Weights of a small masked spectrogram model.
Model: encoder patch size [16, 8], encoder width 384, decoder width 192.
Training: 9000 steps, batches of 128.
Data: trained on babble in 24 made-up languages, each with its own sounds, syllables and stress or tones, from a formant synthesiser, 39062 training examples, 29.5 epochs.
Rows from block 0 of the decoder of a small masked spectrogram model, named by matrix and row number. Rows with one number belong to one neuron. Each number is 200 + 30 x the weight over its row's rms, rounded and kept within 0 to 999. All counts start at 0. After the name is the row's rms in percent of the matrix's.
After each neuron's rows are labels from the 100 clips, of 14976, where the neuron reaches its highest value: "lies over" is the class under the peak. Only what is clearly more common there than usual is listed. The data: babble in 24 made-up languages, each with its own sounds, syllables and stress or tones, from a formant synthesiser.
# fc1: MLP up (decoder.0.mlp.fc1.weight, 576x192), inputs 96-191
# fc2: MLP down (decoder.0.mlp.fc2.weight, 192x576, transposed), outputs 96-191

fc1.271,152,196,179,169,203,227,181,219,214,167,250,219,205,175,197,194,205,213,199,188,212,216,192,260,176,276,236,154,181,214,228,225,186,177,247,225,164,218,236,259,254,161,238,177,170,202,193,186,247,177,180,255,204,214,203,208,184,181,203,183,193,200,205,202,202,204,250,138,268,196,216,170,205,196,263,191,211,228,194,246,151,202,191,239,182,187,172,159,196,211,166,202,157,188,189,214,246
fc2.271,146,190,261,130,255,199,183,179,232,215,169,202,189,177,233,228,186,232,197,227,226,211,243,151,227,196,181,173,231,175,185,231,229,217,195,255,223,234,175,212,205,204,183,149,153,157,205,180,181,217,184,186,252,204,183,208,241,200,228,212,212,180,199,237,148,217,232,212,179,141,213,194,191,175,151,119,170,166,169,156,164,194,232,228,198,205,129,161,217,200,249,241,201,244,235,159,177
lies over: /x/

fc1.35,125,184,144,171,221,176,206,133,228,165,188,229,177,152,239,165,154,184,216,208,243,194,220,176,250,249,203,166,207,172,243,222,203,211,162,185,158,210,228,204,231,132,152,186,214,147,176,195,194,150,203,257,180,232,208,193,178,231,167,236,198,235,227,180,224,190,148,259,176,180,247,167,174,231,211,208,237,193,213,188,195,178,176,171,210,161,184,186,204,251,182,181,219,163,158,171,221
fc2.35,108,216,227,208,197,167,184,281,202,237,239,217,203,221,229,219,162,205,194,181,239,169,193,192,226,165,197,180,194,161,173,166,241,218,200,238,210,204,195,197,174,190,213,211,212,209,187,180,265,214,179,186,170,144,132,187,185,195,238,170,210,187,188,257,187,251,181,165,211,145,226,163,214,177,169,211,165,152,173,202,213,197,293,243,205,194,212,166,156,209,256,225,204,255,225,201,209
lies over: silence

fc1.503,074,133,210,170,134,190,214,135,156,179,173,172,174,168,236,136,252,235,215,221,171,134,224,186,255,151,222,172,188,232,187,188,231,155,221,168,209,209,184,224,181,181,212,233,192,232,247,196,229,196,197,161,188,262,194,201,178,208,163,209,182,191,202,234,233,216,270,241,200,187,233,184,163,199,170,214,285,240,169,249,191,241,144,146,197,163,212,171,234,212,215,210,233,149,175,180,225
fc2.503,077,158,157,177,203,247,240,284,236,246,211,205,238,163,216,209,139,210,201,190,211,209,244,263,163,205,203,221,206,160,219,197,201,227,212,186,179,204,193,203,198,227,164,198,216,209,125,221,155,176,183,195,263,125,153,206,196,198,212,243,191,247,217,193,176,184,141,174,169,177,177,228,213,148,202,184,167,189,211,153,144,203,222,201,177,196,180,195,178,192,209,193,214,228,241,184,195
lies over: silence

fc1.91,148,218,203,171,231,197,200,221,147,205,198,244,182,172,203,179,181,181,198,208,232,205,253,139,188,237,232,240,210,268,213,228,217,218,215,216,191,206,174,187,147,176,188,249,191,198,175,185,205,209,166,226,218,162,190,210,194,183,189,200,249,203,208,189,190,202,235,185,218,144,203,206,190,229,241,132,188,207,190,233,162,193,174,205,191,219,257,226,234,200,213,190,161,172,235,252,202
fc2.91,156,182,210,216,154,193,216,170,198,144,192,211,155,249,204,172,255,187,168,225,224,204,177,250,237,202,133,163,222,181,199,205,233,172,220,230,206,210,224,226,194,192,219,133,204,206,216,168,207,202,204,197,158,234,186,234,180,206,215,178,223,204,190,168,257,204,155,216,204,227,203,182,222,178,196,269,220,233,209,221,210,235,196,184,190,178,206,154,194,210,154,226,278,173,173,170,160
lies over: /x/

fc1.437,130,197,176,165,184,233,206,193,157,205,181,204,200,123,174,162,145,211,244,209,256,236,231,206,190,250,188,225,201,226,229,232,214,222,206,181,221,203,196,209,218,222,220,194,200,208,228,174,175,185,181,216,203,238,211,196,177,191,199,214,155,212,180,247,237,188,148,233,159,172,191,206,196,267,199,210,162,202,169,200,165,233,202,149,166,169,266,215,211,219,237,221,188,245,94,242,172
fc2.437,149,170,212,184,230,178,203,248,191,191,183,143,223,178,258,213,220,236,185,232,154,165,187,221,205,179,169,172,168,227,216,209,194,164,197,204,196,206,180,210,198,195,180,219,201,198,211,231,163,188,231,213,176,221,222,174,186,171,175,229,236,211,204,170,160,222,247,229,235,182,228,221,229,220,290,186,238,181,174,239,211,220,216,183,178,227,198,188,205,182,137,202,221,199,192,149,185
lies over: /x/

fc1.571,155,196,215,156,193,116,164,179,219,207,213,210,203,215,241,205,193,167,203,188,157,261,205,202,201,228,192,229,141,221,188,178,194,224,186,190,206,200,211,237,244,255,135,132,242,246,176,182,228,187,194,155,196,177,218,252,209,149,259,252,188,234,186,213,158,231,191,217,208,179,243,178,253,241,168,188,221,212,206,202,171,208,205,215,199,222,195,187,205,176,60,216,264,173,185,191,187
fc2.571,152,177,226,179,219,195,201,233,224,215,207,194,192,209,194,192,204,227,207,207,226,183,230,177,260,252,209,164,258,207,227,208,158,236,258,210,169,199,159,181,158,278,214,208,226,162,213,218,247,223,174,206,183,195,188,192,222,213,197,148,180,206,268,163,213,205,229,131,242,186,236,150,169,161,194,215,213,194,177,230,173,129,226,169,133,219,231,200,173,180,244,181,144,240,201,223,228
lies over: /aɪ/

fc1.328,178,225,206,205,203,171,246,196,214,209,208,223,207,196,171,164,134,221,197,175,185,205,217,197,176,267,220,163,193,213,237,240,184,187,206,188,228,185,183,223,280,199,210,186,189,197,299,165,123,196,177,178,194,206,192,204,212,162,162,232,164,200,160,207,240,176,184,236,205,200,190,217,193,155,241,168,140,218,269,190,136,251,239,213,222,212,225,255,232,207,189,250,145,199,196,174,192
fc2.328,106,177,222,210,185,203,232,204,190,186,226,168,220,233,199,250,167,135,145,219,189,158,210,223,250,237,212,202,155,209,190,143,208,147,226,208,208,212,199,222,239,197,228,190,213,178,140,211,270,203,233,201,232,219,232,235,226,205,175,226,228,170,195,203,218,203,199,176,174,192,248,202,198,228,176,150,160,173,221,188,160,205,161,191,204,182,193,159,212,204,248,185,162,210,205,196,208
lies over: /x/

fc1.291,092,244,184,175,207,233,205,180,207,199,232,200,171,255,192,166,182,164,178,174,210,225,198,263,176,275,227,176,150,252,236,131,166,150,244,238,232,212,190,162,209,195,231,208,255,203,242,171,177,176,158,239,202,216,186,195,164,220,165,220,209,246,211,198,209,238,202,230,236,216,152,197,186,221,267,197,217,203,141,187,207,178,188,205,223,184,210,207,188,238,214,195,195,143,187,183,177
fc2.291,081,185,205,220,170,178,195,173,141,205,119,195,135,213,176,260,195,262,181,247,248,202,201,206,207,176,205,244,237,203,201,279,213,244,213,173,166,225,206,215,187,173,182,209,175,190,219,164,227,175,250,199,202,247,180,207,200,194,199,199,198,189,180,185,201,155,157,160,186,143,217,227,199,157,171,189,199,206,210,204,185,233,222,153,156,168,160,214,224,168,178,213,153,252,202,202,237
lies over: /t˭/

fc1.290,148,186,205,205,226,178,229,175,212,185,241,200,201,247,211,181,147,184,191,204,157,181,228,211,192,253,179,205,159,165,199,197,232,145,202,180,221,123,185,204,238,148,226,197,198,128,218,205,203,184,220,225,169,230,187,195,175,201,183,238,198,232,206,202,191,223,195,197,222,147,184,191,181,202,232,172,177,240,238,214,145,184,181,222,153,234,183,215,209,206,180,218,181,180,177,189,179
fc2.290,155,200,204,200,222,191,191,226,198,244,159,208,173,207,164,179,189,225,198,206,261,142,213,166,197,165,233,176,224,209,231,200,140,249,207,141,156,222,185,229,171,258,157,209,192,208,189,240,255,212,192,152,193,207,190,148,219,215,150,188,185,204,146,177,212,233,169,191,171,200,202,213,246,212,179,200,239,206,172,192,170,229,234,179,193,218,240,216,188,198,220,223,97,258,192,166,224
lies over: silence

fc1.550,133,214,207,177,200,181,195,224,210,195,175,208,188,190,185,223,182,239,186,188,263,235,213,260,198,243,191,127,236,195,217,201,221,183,147,220,168,219,191,208,244,198,182,149,175,150,214,216,112,184,186,176,204,183,211,170,139,197,197,253,213,208,201,194,183,211,185,197,203,188,195,204,197,230,200,139,218,187,213,206,189,191,271,239,205,183,212,205,171,215,108,265,177,149,197,188,210
fc2.550,118,193,230,201,224,211,240,202,192,196,245,172,194,217,196,177,196,160,230,193,190,198,218,191,242,281,247,195,216,193,211,201,170,236,192,170,256,176,191,188,195,266,212,190,208,207,220,196,253,225,200,220,227,205,222,237,202,274,210,221,228,162,185,207,209,171,242,176,164,150,216,190,249,173,145,196,196,198,211,210,164,164,196,226,141,197,222,219,198,250,214,142,154,155,228,222,205
lies over: /x/

fc1.169,118,226,197,235,209,244,179,208,171,208,250,237,125,180,228,178,220,201,217,230,219,159,197,211,166,232,195,152,161,200,203,281,213,241,232,191,216,158,169,200,198,167,204,212,148,246,237,193,216,212,167,252,146,212,156,182,205,217,156,183,249,232,218,199,222,231,219,158,207,223,210,190,210,215,179,209,165,217,218,182,162,130,192,246,217,193,182,155,196,248,139,155,219,193,181,199,244
fc2.169,127,202,188,158,169,158,194,172,197,217,173,155,238,181,233,178,201,267,223,221,204,216,249,189,208,192,237,212,202,264,215,175,278,219,199,217,186,204,167,206,167,229,169,167,221,155,229,208,227,199,183,177,244,183,245,218,202,190,204,196,192,150,211,181,168,157,156,214,209,189,244,182,200,165,171,193,231,196,169,200,190,246,198,196,204,226,162,232,207,214,233,199,171,234,221,208,197
lies over: /t˭/

fc1.220,142,205,203,210,199,192,189,212,210,172,232,227,171,203,214,168,139,170,155,150,214,194,170,187,157,162,195,199,195,187,188,239,171,198,192,177,186,216,196,224,174,233,220,200,181,176,229,251,178,191,215,151,250,185,189,172,184,180,154,245,198,254,177,229,208,190,207,189,245,173,159,168,206,171,249,125,192,192,208,181,176,152,183,180,196,215,178,215,181,210,275,299,209,171,201,185,184
fc2.220,138,202,211,194,218,196,181,209,187,240,210,159,259,197,231,224,214,243,224,235,199,177,209,181,276,190,228,170,253,183,210,177,219,203,154,262,226,221,240,195,251,135,151,145,184,269,184,227,208,207,194,222,150,208,222,229,178,188,218,200,200,179,193,137,207,179,181,146,167,224,193,219,196,252,167,206,203,201,224,210,204,235,178,222,247,164,193,179,204,206,207,173,231,235,188,183,205
lies over: /t˭/

fc1.513,046,209,227,202,212,246,170,222,219,185,260,189,194,186,208,167,162,187,182,198,201,209,196,174,229,264,183,191,137,130,258,211,177,254,260,209,237,176,190,202,162,199,217,198,252,221,235,192,205,247,188,199,183,162,177,203,190,190,225,157,183,215,167,208,162,169,190,165,176,208,233,214,163,197,202,129,222,175,164,239,181,195,252,208,188,139,199,181,232,197,155,240,160,179,165,216,216
fc2.513,051,184,152,213,193,128,187,189,178,216,142,182,216,153,215,222,164,202,194,183,193,204,239,227,209,149,213,165,165,262,206,201,204,162,154,191,151,186,158,187,217,171,160,212,191,226,178,184,192,156,252,226,211,201,237,230,230,192,199,236,202,237,230,149,220,230,174,243,229,201,177,217,237,160,221,231,184,263,227,209,240,186,184,231,204,224,174,157,205,226,214,172,240,178,209,202,173
lies over: /t˭/

fc1.397,119,210,183,175,202,195,127,207,217,210,250,227,208,157,137,187,202,216,209,188,170,184,173,161,229,200,222,182,184,235,242,245,183,132,207,220,223,196,259,235,241,221,198,222,200,201,193,222,163,189,184,186,182,192,175,239,164,176,189,170,174,200,206,240,203,221,225,172,201,225,131,221,177,198,210,159,229,160,195,181,196,200,205,284,169,161,199,202,147,190,103,207,191,165,177,201,222
fc2.397,128,218,202,228,169,214,258,232,189,157,174,172,211,203,238,198,158,199,175,225,245,234,192,251,109,232,171,221,199,142,175,235,184,201,172,180,195,211,189,195,171,149,272,174,202,188,230,169,200,203,222,203,241,196,224,224,289,238,267,233,233,193,229,223,179,200,169,205,162,189,186,217,230,162,190,223,205,237,212,208,183,208,198,150,210,194,185,184,261,193,224,218,205,208,209,173,188
lies over: /x/

fc1.529,074,226,208,182,232,185,216,214,255,207,284,216,214,181,181,186,166,213,176,206,183,213,233,199,214,187,210,191,184,221,231,196,178,241,240,249,208,140,175,198,174,185,196,246,198,215,229,249,169,224,214,163,215,211,180,171,178,186,208,211,228,178,225,191,137,226,191,214,220,159,221,221,157,223,192,128,173,213,191,241,156,273,282,201,234,151,207,183,172,149,160,202,198,195,179,194,209
fc2.529,066,189,163,268,190,214,186,209,142,187,111,194,199,196,223,181,202,215,173,199,200,235,186,174,173,249,192,229,151,218,210,214,240,185,198,185,181,229,206,254,213,190,194,174,181,211,234,137,235,176,288,231,211,198,225,241,212,213,194,194,181,175,208,186,214,223,192,200,189,251,181,165,244,139,250,192,218,263,231,145,226,148,195,209,172,189,185,184,208,216,211,178,218,191,193,207,184
lies over: /ɔɪ/

fc1.276,077,295,190,209,259,246,243,169,253,162,188,281,218,215,204,240,170,190,202,200,188,237,235,172,174,220,159,216,207,236,204,201,191,219,207,177,155,189,188,214,201,203,196,200,149,242,239,190,211,287,235,203,201,219,188,252,153,218,201,211,183,274,210,174,194,256,199,228,195,253,181,201,231,170,183,134,235,231,221,176,192,232,215,254,222,173,149,170,199,200,144,227,228,194,191,173,233
fc2.276,079,312,200,195,154,144,222,223,230,257,219,191,181,245,190,190,201,220,184,198,218,180,181,173,236,167,201,202,233,188,179,211,230,206,204,233,237,191,200,187,196,226,221,178,196,170,142,187,212,201,148,183,178,168,149,127,176,192,199,212,221,163,200,201,226,221,229,217,223,228,217,189,181,238,215,278,182,151,178,232,250,218,181,202,156,217,225,236,218,176,250,184,162,246,216,195,181
lies over: /ɔɪ/

fc1.138,133,202,176,206,188,176,199,201,154,167,201,176,226,235,137,228,184,178,186,187,233,229,166,178,180,258,210,195,198,242,283,224,208,182,196,238,191,225,142,212,195,194,227,116,212,172,185,170,190,173,205,198,197,187,189,171,219,217,250,195,183,198,175,181,171,169,257,238,169,148,134,186,192,188,237,215,208,201,200,237,212,218,207,172,217,145,187,223,221,191,211,179,200,190,170,152,171
fc2.138,168,225,214,205,215,228,183,184,234,181,239,219,151,210,207,207,291,144,192,231,205,252,194,253,226,150,227,174,203,187,161,179,192,156,143,219,193,230,237,187,221,195,219,179,190,209,237,205,219,223,195,217,209,186,173,181,215,216,233,217,173,194,189,239,195,253,164,243,232,266,166,213,181,173,162,204,136,180,260,197,166,158,192,232,210,163,181,155,195,172,171,233,186,199,211,161,189
lies over: /x/

fc1.134,096,259,153,133,156,135,223,162,225,155,148,223,180,155,190,198,209,205,195,225,238,167,187,226,210,204,185,184,137,200,282,239,207,209,240,213,221,177,173,215,200,229,237,217,218,190,206,249,151,163,239,253,196,199,224,240,237,202,182,254,137,198,206,187,231,156,194,157,218,192,202,233,206,173,185,182,187,201,163,213,221,244,190,187,175,198,218,154,229,232,166,195,221,227,162,204,279
fc2.134,106,152,277,138,192,209,217,180,180,236,252,147,176,205,221,134,252,213,222,175,151,179,169,153,205,167,204,155,262,200,188,144,175,144,140,143,190,191,218,184,200,203,152,187,182,218,221,188,221,267,221,148,132,190,223,205,195,198,234,183,208,159,207,225,159,202,193,229,203,198,207,215,204,249,233,213,213,206,211,214,221,183,201,173,193,235,222,224,216,193,166,234,167,181,192,192,189
lies over: /tʃ/

fc1.89,150,177,123,151,167,100,130,154,229,192,205,176,201,167,160,188,195,235,180,220,185,238,171,213,237,197,249,181,172,212,232,179,180,242,219,239,218,181,163,177,244,227,237,197,195,191,198,240,147,180,201,194,245,186,240,279,219,239,250,249,236,213,184,211,194,189,223,203,234,246,177,193,241,221,242,226,214,160,214,196,154,211,216,181,187,210,179,225,210,174,166,223,211,191,203,131,206
fc2.89,156,167,205,197,170,193,253,188,268,218,187,216,228,186,232,168,241,219,183,187,260,166,196,169,238,180,195,188,309,173,188,164,190,148,178,164,157,219,240,240,189,248,164,204,140,221,187,222,206,246,189,184,196,129,189,125,199,163,167,194,222,223,196,191,191,168,209,187,240,143,164,195,186,176,176,171,212,163,198,186,163,190,232,166,218,190,224,212,194,209,198,202,211,165,175,197,217
lies over: silence

fc1.215,051,220,215,184,216,215,200,240,164,158,216,219,232,203,209,189,150,186,183,196,207,264,224,194,158,229,183,220,122,225,201,224,196,201,219,224,245,152,172,171,181,168,227,248,179,161,189,172,251,191,179,221,232,189,157,219,183,190,145,216,222,240,226,213,177,206,195,211,203,211,205,192,139,236,222,224,221,272,163,123,124,216,194,235,175,205,231,160,223,202,192,210,210,177,195,197,205
fc2.215,063,201,193,212,196,203,212,186,179,210,173,169,179,174,226,179,164,216,188,192,214,220,213,258,221,220,239,230,172,237,255,202,228,229,185,192,156,223,183,233,180,182,196,205,205,254,240,159,149,196,255,168,214,206,215,219,188,206,230,175,149,208,187,144,152,160,161,187,203,181,194,205,287,164,207,121,184,254,229,258,202,157,204,159,196,179,155,204,206,202,184,148,199,175,198,183,194
lies over: /ts/

fc1.148,080,235,224,215,204,240,195,196,253,204,199,226,238,226,198,155,200,223,181,191,213,192,197,232,211,247,194,211,206,208,210,190,229,262,255,190,172,153,171,186,201,210,210,215,249,222,234,184,176,231,187,172,213,153,187,138,190,160,236,215,170,211,175,188,197,203,212,151,204,168,220,223,235,200,155,137,231,213,206,215,177,200,213,162,177,169,132,206,210,207,170,250,209,199,185,197,254
fc2.148,069,190,201,188,199,205,147,185,149,198,162,189,178,190,187,205,201,148,209,201,170,196,236,172,186,118,165,136,193,227,194,213,181,145,220,221,197,174,238,162,191,223,180,181,157,182,145,211,222,186,207,188,200,242,260,283,249,241,202,235,256,207,223,235,227,225,182,242,184,252,192,201,202,199,241,273,195,183,209,189,257,208,207,243,213,225,234,184,167,235,232,202,226,193,194,185,182
lies over: /ɔɪ/

fc1.171,105,192,178,228,202,206,223,163,220,203,282,220,170,216,221,188,222,194,239,197,205,220,132,166,225,238,195,172,210,226,202,216,204,183,225,206,201,209,194,240,158,212,195,191,174,203,239,148,210,177,222,208,176,216,185,193,221,225,210,129,233,161,238,131,211,190,210,147,236,213,171,189,216,220,203,187,132,177,164,186,194,130,215,202,194,156,182,177,207,189,209,169,198,171,219,151,236
fc2.171,114,175,197,166,175,156,216,205,206,207,159,190,194,187,232,204,199,229,170,249,180,228,223,202,224,157,208,235,174,247,185,214,226,220,185,184,197,162,212,189,211,221,158,179,206,186,183,216,245,173,172,202,195,210,245,177,187,223,158,205,221,266,242,236,202,192,185,236,206,221,232,186,219,167,177,183,235,200,221,197,205,259,254,205,173,222,188,169,211,263,183,229,192,224,177,210,171
lies over: /ð/

fc1.512,102,212,195,197,241,198,183,159,226,188,254,238,227,194,161,215,190,151,253,211,221,218,213,142,243,224,221,212,205,171,263,175,230,189,178,193,174,228,178,178,167,254,177,177,165,209,234,179,203,176,189,233,177,204,209,189,194,144,257,214,219,183,211,116,210,196,222,215,194,177,168,169,231,268,198,170,178,212,222,246,235,187,164,180,178,165,198,138,251,168,212,173,215,149,142,177,210
fc2.512,102,197,173,201,190,240,210,228,223,230,189,132,183,211,197,175,254,193,207,223,150,178,185,190,181,161,188,189,206,229,151,222,169,207,188,207,201,185,231,234,195,189,208,186,227,184,181,240,307,175,209,186,229,187,193,184,185,211,170,174,225,262,223,258,201,221,190,222,214,215,209,175,201,145,183,173,212,162,170,208,217,203,204,257,202,217,178,193,208,213,201,232,170,221,235,213,271
lies over: /ð/

fc1.353,110,177,199,213,156,208,233,238,198,134,159,188,252,200,204,208,226,239,249,227,193,145,217,219,292,207,216,172,181,182,191,191,207,196,210,237,207,192,198,216,196,178,231,247,247,208,226,226,162,187,226,190,217,207,185,207,192,157,183,222,185,178,204,198,204,274,233,169,178,185,189,216,268,236,183,210,206,195,180,124,155,213,271,208,196,170,233,220,181,195,125,193,191,220,167,148,223
fc2.353,132,172,177,195,263,181,181,241,209,224,193,127,143,185,250,223,216,196,182,212,192,197,180,142,144,176,200,182,213,257,246,199,229,241,174,140,176,221,161,186,235,242,188,150,167,181,221,165,220,170,230,208,202,147,169,169,182,231,179,217,230,208,159,235,205,154,176,236,193,249,191,128,192,163,187,182,223,245,164,233,197,187,158,217,215,217,155,234,173,273,227,219,179,184,176,199,201
lies over: /ɔɪ/

fc1.472,109,188,163,163,169,235,199,224,223,169,221,255,240,184,180,188,228,115,212,199,199,262,224,148,213,170,181,158,216,264,222,232,156,185,232,183,213,224,136,171,171,165,209,200,199,188,204,186,190,200,186,177,231,242,200,198,234,221,240,166,191,208,216,166,195,236,202,184,217,166,187,194,222,216,162,189,220,191,177,254,207,228,207,219,221,220,155,144,201,159,176,149,185,150,261,217,219
fc2.472,085,201,185,201,168,192,165,216,157,208,190,211,168,204,188,215,243,201,215,218,233,171,192,173,235,261,206,251,153,197,187,207,238,231,191,200,194,220,209,257,244,256,237,222,235,257,214,189,166,197,202,267,214,189,192,170,162,139,173,190,190,179,214,247,205,171,180,149,206,186,198,186,224,169,237,182,187,209,199,182,174,213,195,163,106,157,231,223,223,197,168,234,269,220,155,205,177
lies over: /ɔɪ/

fc1.30,140,184,219,199,218,206,165,186,184,158,213,225,152,176,167,247,196,179,257,204,243,193,162,194,225,221,223,161,183,226,202,183,228,222,189,190,202,220,164,201,164,174,228,198,201,244,215,185,228,212,209,196,169,205,168,166,172,192,264,199,198,219,183,163,177,180,247,214,224,190,114,188,249,201,210,185,167,269,263,209,215,175,176,236,152,178,137,162,245,169,175,179,206,183,235,173,182
fc2.30,151,193,170,185,177,205,246,172,193,195,207,217,214,219,210,154,235,220,171,251,147,245,237,166,174,155,194,212,190,187,175,227,190,130,219,235,164,217,238,220,242,240,211,168,202,180,225,208,196,187,177,219,236,168,235,232,224,190,209,202,212,209,257,245,239,186,177,219,195,229,276,199,176,224,199,246,170,116,171,245,216,214,189,198,189,241,143,197,154,211,215,220,177,176,240,202,180
lies over: /ð/

fc1.111,089,360,198,240,212,175,227,212,225,196,187,199,226,160,238,246,148,217,141,176,215,234,192,209,196,208,176,217,209,203,211,250,185,233,196,189,183,235,174,246,208,185,212,191,161,223,193,238,190,83,269,222,207,185,224,175,185,203,161,212,183,213,206,180,196,219,212,191,184,187,180,201,204,221,225,153,226,201,172,179,204,251,234,218,174,194,193,166,235,175,201,167,213,195,197,223,210
fc2.111,084,271,313,152,193,196,175,174,186,205,230,177,182,249,172,145,239,196,217,212,169,194,163,157,205,147,181,200,241,207,183,121,207,181,182,184,192,176,219,160,186,180,149,173,181,176,197,179,198,135,173,149,187,220,216,199,175,174,222,184,237,195,191,214,211,168,227,233,227,235,217,196,196,251,212,234,196,186,218,246,211,192,176,181,222,232,213,231,209,229,218,200,184,181,220,192,175
lies over: /aɪ/; /ɔɪ/

fc1.157,140,141,186,108,159,185,194,154,144,177,172,240,254,184,162,208,170,172,225,231,189,218,251,168,227,192,195,189,187,223,207,189,186,210,169,193,171,207,223,201,185,202,184,217,189,274,205,256,191,170,194,224,199,252,229,248,250,131,169,216,165,192,186,198,274,185,202,206,221,123,187,198,219,152,204,175,229,210,195,197,236,226,177,176,204,217,204,102,228,245,178,184,196,240,180,198,235
fc2.157,127,129,213,145,195,223,170,275,284,209,235,197,185,245,144,231,197,199,226,155,204,179,222,185,210,204,210,207,184,180,173,158,264,191,200,170,199,180,231,205,171,234,194,231,236,228,200,221,224,225,130,227,172,138,122,241,170,226,216,244,221,222,216,163,197,173,202,208,209,175,212,172,191,240,185,200,189,213,170,274,205,246,199,232,204,202,216,228,186,175,205,154,162,234,189,213,220
lies over: /tʃ/

fc1.198,113,180,175,181,185,211,209,146,195,219,216,180,159,164,215,145,187,133,159,167,200,182,139,184,165,204,175,227,214,278,256,181,204,203,208,213,222,228,210,195,215,184,215,216,203,188,244,198,219,177,203,226,242,197,219,182,235,273,204,159,205,152,196,171,180,139,213,171,198,263,165,165,210,178,217,196,160,176,148,199,190,168,183,225,214,230,146,184,206,199,237,137,222,194,198,209,200
fc2.198,131,219,215,236,207,176,187,198,208,145,248,209,199,195,222,227,210,195,200,210,214,184,277,164,233,205,163,115,173,192,223,195,158,213,210,202,220,176,214,201,228,219,208,242,191,222,224,244,217,219,154,250,160,197,171,256,148,167,182,196,213,214,231,251,206,206,251,216,226,173,206,167,205,201,145,185,221,229,233,182,216,225,254,203,161,161,236,220,215,191,169,235,170,204,184,203,255
lies over: /ts/

fc1.358,080,227,169,192,179,245,255,224,192,137,183,225,181,154,208,202,197,228,191,229,146,221,217,220,250,193,186,220,209,183,251,248,207,239,250,175,187,199,145,235,187,167,186,170,174,189,192,262,193,320,179,170,190,193,176,254,264,162,212,152,190,194,204,239,196,199,201,182,213,209,205,182,256,159,195,164,236,219,188,194,206,204,195,199,188,153,178,168,211,211,113,209,161,195,208,197,237
fc2.358,070,207,151,177,237,145,145,173,214,237,203,214,209,190,196,213,210,191,169,172,232,174,225,138,200,185,142,179,202,203,151,217,211,164,146,196,173,202,223,185,219,190,199,170,201,199,168,197,232,209,170,194,205,184,200,155,150,191,204,204,247,200,219,142,224,208,232,221,187,220,188,239,216,218,218,281,199,191,221,243,253,231,228,232,223,243,234,244,213,209,244,220,242,249,169,212,179
lies over: /ɔɪ/

fc1.76,086,239,220,231,243,188,190,224,228,228,229,180,227,208,191,229,147,216,124,229,238,227,175,242,191,250,218,225,167,184,222,191,205,189,143,213,216,178,124,173,188,183,219,223,157,194,186,184,182,190,218,210,191,170,177,174,211,190,166,224,198,219,209,185,184,214,201,148,172,201,157,198,242,199,208,187,242,247,170,149,217,200,190,251,161,119,206,245,216,156,198,145,164,144,213,182,218
fc2.76,078,222,236,199,244,255,226,184,139,180,194,226,160,151,198,141,236,202,192,136,161,195,214,177,233,233,188,240,233,202,178,242,220,215,213,210,213,198,231,219,241,227,174,202,205,146,244,187,196,210,225,157,226,246,222,208,212,238,184,164,178,185,144,167,244,197,196,171,191,199,174,222,149,181,222,181,231,215,209,184,157,194,151,176,230,204,194,196,201,244,177,210,195,158,191,228,189
lies over: /ð/

fc1.526,147,201,158,192,145,198,227,195,158,151,217,177,223,222,178,208,165,222,194,217,214,210,171,171,209,244,244,152,202,220,177,206,167,219,224,171,191,193,231,215,214,212,180,221,226,213,230,205,190,164,192,200,218,216,162,212,206,144,201,207,182,231,231,216,222,236,177,181,200,253,173,220,248,209,219,145,211,204,217,192,202,263,229,220,211,205,227,238,251,189,186,178,177,201,228,201,198
fc2.526,127,179,274,169,245,222,197,210,175,214,207,219,178,223,175,199,176,173,184,204,169,168,253,205,207,225,247,162,217,165,201,210,202,216,185,253,247,171,199,162,212,175,234,247,285,215,156,197,170,235,188,215,176,229,263,203,252,174,216,213,164,181,205,181,216,193,244,201,150,190,204,184,185,215,123,189,218,146,190,227,191,220,199,142,158,159,163,232,155,230,148,146,252,196,205,145,176
lies over: /ts/